{
  "model": "image classifier",
  "dataset": "histories of elementary cellular automata, time running down",
  "train_examples": 295000,
  "image_size": 64,
  "crop_scale_min": 0.8,
  "horizontal_flip": false,
  "translate": 0.06,
  "cutout": 0.4,
  "targets": ["rule"],
  "num_classes": 256,
  "arch": "resnet_bottleneck",
  "norm": "batchnorm",
  "activation": "relu",
  "channel_attention": "eca",
  "drop_path": 0.1,
  "depths": [4, 4, 4, 4],
  "kernel_size": 3,
  "stem": "deep",
  "avg_pool_shortcut": false,
  "widths": [128, 224, 384, 672],
  "mixing": "mixup",
  "loss": "cross_entropy",
  "init": "torch_default",
  "residual_init": "none",
  "optimizer": "soap",
  "beta2": 0.999,
  "lr": 0.0016,
  "beta1": 0.9,
  "shampoo_beta": 0.95,
  "eps": 1e-08,
  "precondition_frequency": 16,
  "max_precond_dim": 1024,
  "merge_dims": true,
  "one_sided": false,
  "adamw_lr_other_params": 0.0025,
  "grad_clip": 3.0,
  "steps": 5500,
  "batch_size": 128,
  "epochs": 2.4,
  "lr_schedule": "cosine",
  "final_lr_fraction": 0,
  "warmup_steps": 550,
  "weight_decay": 0.2,
  "adamw_weight_decay_other_params": 0
}
Rows from block 8 of a small image classifier, named by matrix and row number. Rows with one number belong to one channel. Each number is 128 + 24 x the weight over its row's rms, rounded and kept within 0 to 255. All counts start at 0. Numbers have three digits each. After the name is the row's rms in percent of the matrix's.
After each channel's rows are labels from the 100 images, of 14976, where the channel reaches its highest value: "top examples" is what is common among them. Only what is clearly more common there than usual is listed. The data: histories of elementary cellular automata, time running down. In brackets: how many of the 100.
# convs1: 3x3 conv, stride 2 (model.blocks.8.convs.1.weight, 96x96x3x3, each kernel summed), inputs 0-95
# convs2: expand pointwise conv (model.blocks.8.convs.2.weight, 384x96x1x1, transposed), outputs 0-127

convs1.81 095:088119111155077121155137109145091101137129127138126117135130125127072160138134105083115134142095128122147157137132164133125123138098096171137134128116141131117181110140144111135144158124102114118191153096125106153103097121111124152111151122129117123132130083117181122147197131122184124098
convs2.81 098:125123130099151163110118093103122134098149144105133098109124080127117078089075142093099128096111141129126153173142122144101115141123102162138154121170108142167103090158127140128077130139131113099128143119099184135129129157113139100143069120107131130117145116125128122133137084141110201153114125123096112170134135170163132146129162129145110075181145140167090132126151165130120122150076
top examples: 011 turns on (94); 000 turns on (92); 110 turns on (88); rule: rule 249 (29)

convs1.15 092:145109130115152145134102138164085196136193096124158116138130109125110164088102131169140130167127130125144109100090134114103116140133141127149145118178094160134118137148084164109134149130124136129125119149090122139153134105096128077134073139099127108091114152138124119144120096109130097125
convs2.15 090:100150098121099083131134067127111122116108159076116100125119109120072161122130129142118139145090161151151140141134120142178122110117134155137139154179136128126110143137093080133113107096129100167143113179167092129120140140131132112105123087129138104134115114076152106136119133114129132079130134153127146132135135144087114125111114116142128094129131134062120110165155106151131203125128
top examples: 011 turns on (90); 010 turns on (83)

convs1.59 090:151094157123134136139108103130104160153105114130173166125104127109099130116138137116127092138123193154086154099123142136124116095110110148127133119115104132169100173162150148130084128064147153074126109155118134131136137136136167106154104107121158142161098111125102135143083131141154146107
convs2.59 093:126136111127152117116090148134101093142150117090088141127146107138127167143097150147143117135144122154187107149112178137101107131097129131105143161147130080155140147141156117165107112139114163173118164144082139145103132082132122126128126137142162122142144137142129127152112139101103160112105110120170089116105157144140118110143138159146113136110144113136159140131126143136088161126151
top examples: 111 turns on (100); 011 turns on (89)

convs1.53 102:128094131146151120118126125103101061124136133112162104126127118100143118132168146144167164127113164108141101118122154133143128173131150135110126123161156136124160197156123107102131099128189136119117133125128120122116114151114135100129118101060150194100119124129094143156093137136147105120
convs2.53 102:108154130113108144098142159137150108134133114144187131121113141125160126140144117143123087122128143108105128139127180142145101134110123127122153164173165098145180161162099139121110154128112138155139140126132122165096144148101122168129163125110121110143101141140105143111099092141141113139116201110188181106113126112121120143143118112151132163104157121144100149099126118124162174174177
top examples: 101 turns on (81); 111 turns on (80); 110 turns on (77)

convs1.29 103:120100142137147081076141103132076125100130154145137119137127117133100142115139100077121164108156156108125139108108165134126116147126133143134114082156141139128163076148089119136123146154110117125140093134161141140198154088118151117147168098108139152155153159156111143107091139108143120145
convs2.29 098:105139139168171126137097131153132150127108124143084138144168118131140124106137134151117147163106096099118117114136130137105151107138125171121106103111092137141111135124134151121106191146140129143102137150153191167177105127145140112110148112105161173103132108172117098127159092121133152167142122110122113194136144138158118117138140127134111134090147127118140104117109135099113142141113
top examples: 110 turns on (86)

convs1.93 106:131123150111095131113162127114116097129117105124150146113148139141127129120109143122117070153102114134110097144113097120157118056142116138165176153114156114184126137125104118166094119091168161114178170150090106154113109129130112087103127107130142133154120128150112110156170127141137100151
convs2.93 098:123137101145095083150160168134171122098117124097161158156128083096087099120133176072154135096142158129129138126149149092098141169104116104134179141153129169153121159098140137107120174121104140126182087158130130129120169128139148113112167153170136091135111136115142111127135146119137127126167109118138086098118152108103111138115132112142095158121095154102092088116197159102121123148165
top examples: 110 turns on (85)

convs1.22 098:121162120135172159200122134135116114076107111122127124107154128162146142119106140120103145094151161128125056094140113099135147133159151111142121140157137197134113150110121126106138120133138140136084148124128152129130152095121154089148141100129140156123143127166101153139083170126117128104
convs2.22 097:137135168124120093140127094156145123096103120181118122121162169127105167117120116149122106096133121120097117097134140125106150158166178130137115125128132127131153120111099112127187101134134149125088141108122111118095108147139112127160105181119119140112146153141144122156134084137157122135063109132091121111118165110152101088096131109140144144112128124127131161140102140143153167110144
top examples: 010 turns on (92); 000 turns on (82); 011 turns on (79)

convs1.43 102:125097118078146140107084137141119095173172129141125124143121102153096133080119130105098086129133107157114126111151156114105093114189161081121141114146132131148097156111111109134098099129128120138128119138163139156165141100143133144172106126123150133130078143086118132142167155138163111107
convs2.43 107:134113114116142137103129095103123101114121115125102120132098129078082145156094121133115107112170096134126118151124137063109114127165152145166113158122179134136134122091171122123106131120108120099121109161149136162185137098157154101129160127153133128102157155127116118123114173119082176151146129139105110109120160125094118146121124141130162123128161175114121131183129137117123161120119
top examples: 111 turns on (83)

convs1.86 093:101119114119131128094122119075106138128072121157127142114160137121168118164104080133135114144160146127111098141167141140148152085122124085188118138139143147126118133160140128095103080098150132129106148170127140104088086152120138080117128140174110122159097134145133170116142124127122127112
convs2.86 106:141102100139114140101090154127140143173155116108175131125101139130115100123144130131115093124103133095093114149121095172119139138126123084124162165162122136102132084139117125133166100137150144128129108140149139121146110114109074180147114131185142146188157173094132142138122101165140145135113153126131137141150123143139142105141136147113150127107146065125142187126082124110127092147157
top examples: 001 turns on (100); 110 turns on (88); 111 turns on (84)

convs1.87 090:082160099150131151116130157105106136115159151120104136135094103156099056111105080139065154134141137131105128091111139124113123130145101126156131133109127123123092168125126139138134118173122143157067133158099107133144167140144141142130159103101118097141109126123145129138134146136143168180
convs2.87 100:134131129154163105152075141137113146114148149156135135097143128133150142159127121147087110106175128127114094101096149098110161148091120125112125120132080142101085076133129106202135070164120146170115112189100136118136120109117120121103135100174120214123087133164161100183148093132140095100122126156108117155109191086120142108141143141133202128138120098102153181133090131161132128137136
top examples: 011 turns on (95)

convs1.65 089:119173080153135131117116124125143144075156117165141140083156134111138114117089116097193123128107211154130132116156124160111164148112122151114145124128133170122123132169115181114106105076119146102121119148171140114150125123126138145137128132112135113141144125147120157138122125138150170120
convs2.65 092:128092114112102129133157154115164129165106141109114149138145086103129153131151117131141143139110143165142120107147154143101098140120101115122099126140114117142171141121089151131154146164198166141136162151115124127119089112099139134165116176085135108127113146113140143126118136192105105110141124122139112149087149109152193112210142166148147178151121114162123126107120142145133137122132
top examples: 011 turns on (100)

convs1.1 100:068119158131128092125100101151113110130146135157142123120114125134130133126127144110121124127102110117137148141147104111128155103091147107085102105127112101149145187145107125077134151177088110099106094128145122095171115158138118096095134109138127178127129146163187103123104148147130115081
convs2.1 093:202185185155118139141164167126099132159104114104098161123161137117106146121138155134097098152111089122100109092109094099125129141118156159141121123138139104115175127087141140130133136166120092148142151104126091143135090153131102144115145106133166140189101153145132123137116123155119131162135105109122107128161155101151135154129159110155115111186167149141107105093164149123162167133124
top examples: 111 turns on (100); 110 turns on (92); rule: rule 196 (28)

convs1.70 109:169112161151115135137105120134085141118085144123126122167123148133100119153151155105131144125138098087128159112127144148101151135112149106136107105134091150095155116122160106172116127150128129125139153114147126108166174138140084107115132185100172101094122154101132131135123123094127120205
convs2.70 106:125100101078158153122083148141126130128151145148156115095169172150092125144148159146180155126149148126139119151112143119122105147073126159146133161129142167156114097129139141143108136114160143134105108128154174163132175120151090111129172085094144153078121077092122092087127131101151164170137129133146131129139146131103105136132096145104160107146138171115121097103078179116118138170113
top examples: 010 turns on (95)

convs1.12 108:120093128134118117198126084092135088112128121139139113089122181119130154137100088154138157102128171108141093158122099121144127147157139136111146124093127123151145158138147151146145141131096106139152127124163138114153142175129112156132128113125134080131089158129121086154117110133143176178
convs2.12 103:115135150132132089089141179173128141117145128112131120139112088148117159106115111133103097070128128112143175135132114108119157117146159111157120127154163159133126154139115113140130064118128209156191158116109132083151112108163171139173154148136149115123130099113104083121141089165086149121154131109115135126124114129124130148133106152086140163145132115125128097129115106129119116149129
top examples: 011 turns on (95); 111 turns on (94); 100 turns on (85)

convs1.32 111:123154133146123110160102144151117087067096130130081143107143146163151097114153099154124117109101123147155169140121132156137147109097146118124123071168120126137122165098139087112125126116113145171147124163136101142170119120112157138124171122070138116116092113138096132145138137116090138161
convs2.32 103:114109111125142086122128154150174125132161175187107132143111095163115123129137140141174090106177101116116101110165122136157122124134145120142121110101123175118108126126173115128098145135103158139167157113104131094170137129163107138082091136150146165182113099108187109117181119150104097132133144143142115121116127125134098130116120083118083167122116143105146129153111118128086133130130
top examples: 110 turns on (98)

convs1.67 091:121117106116119117120144147127114098060119125135108120140132154129131161128132138098218100122097106154111095094127135123121150096105156160129155087123109175122136159132130142128117107126163151111126165127120111138104136119156133099165125167107119153101096184128143144118099095104112106158
convs2.67 101:163139120105097109146118100135151134112153154136164148110109116120162130136113112109110086167174116114145127133133114155107099123143142112080116185155188124128147115116130114122132122152166098154113145120171160142108119140127131137111133147155135160138156092128097102132139197147179121168142148136116105117108162107149166141139130175113107117140131148132129114104127149123143105130139
top examples: 100 turns on (99); 011 turns on (94); 111 turns on (85); 110 turns on (78)

convs1.7 100:118097116147114149109104159136102107120117179120142155106142115149095109120150105111141069132106158163136143141153110139155083149126131123151116117127108147131091118080118169147123112171117119103154114097109121148170118079160159097132121092153090106103119120105130134158152119129135100071
convs2.7 100:118111126085147135158130141142137139084118162090158145162104140050157082137122144143124121159157129114138092104100118130134143117117136121160128132130118061107092102127162111094092112127149190168121135106106127148125104182152064145112083141141127159135115140105118142121113107107166135111147125131132165125105141119121136162138176192124147120098126161127122118111134103154128113123081
top examples: 000 turns on (92); 010 turns on (85); 110 turns on (80); rule: rule 93 (31)

convs1.2 095:129094139136134140154100139112085172114100099120095087118167119146139122165104093157155144140137168099135122124124134118117105122127110139124135128144122121093073137172086112127131111187077176096124143160114124124156123124125173105125072144117085129140135118142158151155126145140128149134
convs2.2 099:124147159124197128088151123145127106090172137097139112136091109113127124088142091147139133172127124111101098121085165125187079093123145112136138121156113112114120101115125111122107094116113148139084165116091063141148112093090109137118165168147103123145104122141149140159106099123122117138123112139107154192120142130148126134128128195151132065178141140118169084112147134142133138140168
top examples: 001 turns on (91); 110 turns on (84); 010 turns on (79)

convs1.84 102:102104139113094115119109160146154141112154142122115168105128157150102105108134128157099139121153125141102159181102133118139113114117148120109131134132144110126139134119124115181122165154140134113101136103093069101118137083156147112124156131069109207125159134097132124165121109137115168105
convs2.84 097:125123080120109139137131097161140181122139069119096137127097159119151083119119132150133126111144138087085103136125146144135169117148132120147138147125141161147117145113138095118103166167121112104100151116128138150118121124139071151096105103116138121115136113126118115096128113114132141127158115113140187131140141095120107160111108121138148130149152108144143183152104116090145104139102
top examples: 101 turns on (99)

convs1.73 111:157116080109125133133095073125138145118138116133126108117195134114083131158131106100120097102127174151123106115116193125151137137139093116159149112132176146120129137150123104154129093129125116114178109135151119153067145104127105134121114177128151117144131108122146092158107127108148108108
convs2.73 100:129128148115116137098187117130161111078145146098146116095097103129077118090158122105122142088139143135147121137110119105113102123104100153122113196102156134111129142118125126093116143086107116141120150091098177104119132100102105137186126135124126109110127134162112126110181162174144119141154156159118133129127143108168131109117131166126158119143159146171119132117130115106124132160151
top examples: 010 turns on (83)

convs1.55 086:133133088093148121126128097106160138085157129161118102150137141152120174117129122104104106165174124121116136164152120135103139136141186105108149137140176156094160104086111165160147088125106116139134086161116129150189121104120114117114096116131146111110120139124090108129141099142139145104
convs2.55 091:089111086114128099155116103129144136081086137121092133125103138110121127136130160139175127121099122168151121132125103095153094122127139165089128137152185145184136068088143095092109112099132184142168156147125135117143103124140201117126104112125160123115154137157141143159072160114147167132144086126194113139192113121102148094140157096115128180081095128137147112125137140116113126121109
top examples: 011 turns on (99); 111 turns on (95); 110 turns on (92); 100 turns on (79)

convs1.80 107:145108127101126080121130121097090158167134096087157107122160081121109088146166152155122138110123156118150132119119111131119116145101194135102081160134105105087164130163138127141120111101126098094111112120129127145136112119163157100110170132130104152097137175155148129146132158128150145122
convs2.80 103:144127133162136140119120144104106140134150105145115172105122098144116111148175089124123155170140100126147114121073136156128160160129125108179116158166128095077167097109148170139156124151162120123126136114166152182080091113098110116131136114133103116126112138111073117117166100125102159121164148176172166109101149128132092146124150095132111114128149145143121127147143105073139102122146
top examples: 110 turns on (99)